A small contrastive audio-text model, trained from scratch: 5.88M parameters, encoder width 192.
Rows from block 2 of the text encoder, named by matrix and row number. Rows with one number belong to one neuron. Each number is 200 + 30 x the weight over its row's rms, rounded and kept within 0 to 999. All counts start at 0. After the name is the row's rms in percent of the matrix's.
# fc1: MLP up (text_encoder.blocks.2.mlp.fc1.weight, 768x192), inputs 0-191
# fc2: MLP down (text_encoder.blocks.2.mlp.fc2.weight, 192x768, transposed), outputs 0-191
fc1.187,068,193,167,196,205,201,182,208,122,164,216,175,208,203,192,217,199,200,162,202,174,193,245,227,184,213,215,227,208,204,222,219,225,172,265,169,212,186,204,205,189,229,206,189,179,199,222,224,196,187,219,194,209,198,223,175,222,214,209,198,180,213,215,186,211,208,179,230,208,194,239,185,217,185,221,256,227,176,212,161,225,139,174,202,187,213,191,222,196,216,203,196,203,174,188,234,171,222,221,214,234,171,208,211,208,114,193,188,203,175,212,235,167,172,216,232,218,230,227,216,89,185,208,162,155,218,144,153,140,184,208,198,196,188,205,153,243,124,234,172,208,160,120,211,233,227,123,153,215,178,193,183,153,199,216,169,100,165,264,181,185,185,182,201,192,186,212,162,190,203,262,172,200,217,189,193,173,295,216,202,191,190,136,183,174,206,197,196,196,260,155,200,189
fc1.188,073,205,174,197,184,186,182,214,124,202,207,197,214,187,199,222,201,210,159,187,176,181,244,238,182,203,180,244,193,212,210,250,216,172,277,191,213,192,204,222,161,256,194,183,221,206,221,220,192,203,221,190,182,192,195,157,228,221,213,192,179,246,220,183,218,190,175,200,192,200,217,187,205,176,203,251,192,175,205,166,247,149,138,213,180,186,184,216,191,222,189,202,168,194,187,210,146,224,222,196,221,180,182,184,202,94,193,195,202,184,215,212,178,181,205,208,216,233,218,218,118,159,212,168,179,208,174,145,147,146,226,233,201,189,194,180,227,135,220,209,205,165,146,205,242,226,116,155,206,182,193,224,198,204,231,142,115,163,248,203,146,175,186,200,193,176,207,155,196,216,261,167,187,217,180,185,221,291,209,195,182,200,125,188,172,225,156,197,188,227,166,200,189
fc1.189,095,201,197,216,205,220,201,219,151,162,212,191,195,185,175,229,199,212,185,190,169,160,232,248,177,247,215,252,213,216,219,237,218,185,269,162,219,194,195,191,186,275,221,180,178,192,210,190,215,214,206,172,179,201,203,199,218,206,213,216,176,229,206,187,211,204,203,212,208,188,240,182,239,165,220,251,197,190,210,162,220,155,168,207,174,233,196,209,194,218,195,213,209,183,182,227,178,208,215,203,228,186,215,216,223,104,223,203,205,203,209,219,184,170,218,242,216,231,214,211,118,179,207,181,184,225,158,148,162,186,221,227,211,177,199,163,259,124,224,209,200,171,114,192,242,183,134,170,201,194,163,186,176,208,214,176,104,141,291,192,195,169,186,189,207,181,190,154,215,201,262,170,171,225,194,178,157,269,207,196,188,183,141,184,169,209,184,175,188,256,142,200,181
fc1.190,087,217,191,205,221,233,184,217,139,204,220,189,216,213,195,228,261,239,196,202,151,167,240,224,178,235,150,216,182,189,177,232,203,162,265,157,221,180,189,189,195,219,215,227,215,194,211,201,217,203,212,200,177,176,211,165,198,239,186,202,204,238,226,191,196,173,179,188,204,182,215,214,212,200,202,256,220,211,230,153,213,181,180,220,160,211,199,193,171,215,212,205,161,178,187,205,170,191,221,187,213,203,167,222,205,128,213,210,204,211,200,228,201,193,219,229,234,195,234,210,115,189,223,186,176,216,162,138,132,173,232,200,168,171,176,200,229,117,221,202,221,164,120,200,238,225,105,185,198,207,192,231,171,191,210,184,101,171,312,241,217,191,177,176,196,172,206,176,181,201,246,170,192,240,191,171,215,275,185,202,191,194,161,210,196,210,186,195,197,249,142,190,177
fc2.187,051,187,193,218,212,197,225,185,137,198,200,221,238,180,229,177,193,224,196,167,215,210,183,210,205,171,205,236,229,234,226,196,168,209,215,184,222,130,198,187,241,159,215,194,212,201,178,228,209,243,183,194,209,212,225,154,240,216,187,165,219,152,198,224,199,220,228,204,197,168,215,197,241,176,211,192,154,212,184,151,223,227,204,204,177,237,215,223,198,210,236,204,207,195,200,219,221,132,127,176,207,213,167,195,183,66,218,238,202,225,213,231,213,194,208,169,207,172,177,214,87,199,192,223,193,172,184,189,151,221,194,199,236,191,189,187,185,171,197,213,203,192,196,188,206,225,135,159,213,180,163,186,224,228,190,199,106,200,236,223,222,238,137,199,205,192,201,169,196,184,237,167,157,245,192,184,247,273,148,229,238,211,137,239,199,160,194,224,193,238,208,160,230
fc2.188,041,195,215,179,133,218,181,194,188,195,263,190,194,168,216,226,215,212,205,223,166,225,199,198,229,210,176,225,165,180,192,205,179,214,218,195,212,177,216,189,229,175,207,184,199,190,172,187,203,233,212,229,177,196,230,151,145,200,200,182,247,144,163,237,164,203,148,174,224,177,198,212,232,213,216,214,109,150,216,183,180,229,154,217,203,255,235,241,250,179,211,200,247,175,245,200,189,175,173,220,218,228,180,190,199,112,187,182,195,204,214,174,202,189,199,207,171,161,187,232,150,232,157,168,239,218,184,209,198,235,215,278,267,194,206,167,192,180,202,212,192,171,167,237,189,209,141,213,196,231,169,167,186,245,182,199,152,198,226,256,220,232,230,183,188,193,189,119,206,243,231,190,260,200,141,149,162,227,228,237,239,204,221,194,221,165,229,235,185,160,208,182,258
fc2.189,070,211,225,211,169,201,196,187,161,136,165,199,198,153,213,175,196,211,190,175,219,203,170,237,219,228,227,218,176,206,197,226,179,212,205,167,246,177,224,177,200,190,211,197,195,220,213,211,221,232,188,225,170,233,206,141,228,214,190,156,230,174,225,217,207,219,239,222,189,214,241,159,196,192,194,225,222,143,214,210,204,154,210,222,153,175,164,261,202,239,220,236,221,180,208,252,196,156,132,203,206,193,225,196,222,140,200,238,196,181,229,215,195,190,226,205,180,184,234,202,124,194,178,203,190,170,169,229,180,232,178,203,267,225,206,240,242,189,253,184,197,229,173,210,229,209,110,143,221,189,156,207,209,194,181,201,145,182,211,201,234,186,184,207,219,185,181,154,220,209,194,147,133,251,179,229,177,284,152,227,244,227,121,180,195,149,145,232,181,234,191,193,231
fc2.190,092,194,203,215,198,245,175,220,109,203,208,228,215,230,165,219,221,214,238,191,185,183,210,152,239,185,217,185,183,230,244,214,195,146,240,174,260,247,186,183,202,174,166,158,155,195,194,207,194,200,202,233,190,246,207,163,204,209,193,192,211,155,225,211,231,208,208,201,253,221,258,176,238,177,202,239,209,153,182,188,226,184,242,233,184,202,163,238,220,209,180,209,229,204,244,216,222,218,211,169,221,188,222,204,171,87,217,218,225,164,189,250,171,208,191,221,170,195,230,272,100,189,175,209,158,180,123,185,149,248,197,200,201,171,233,223,223,191,198,201,205,190,148,194,222,223,105,175,170,199,184,211,205,178,210,240,152,240,234,199,237,212,190,178,215,193,185,233,237,204,203,215,174,220,209,208,267,258,179,203,194,222,202,208,169,205,195,223,199,200,198,193,189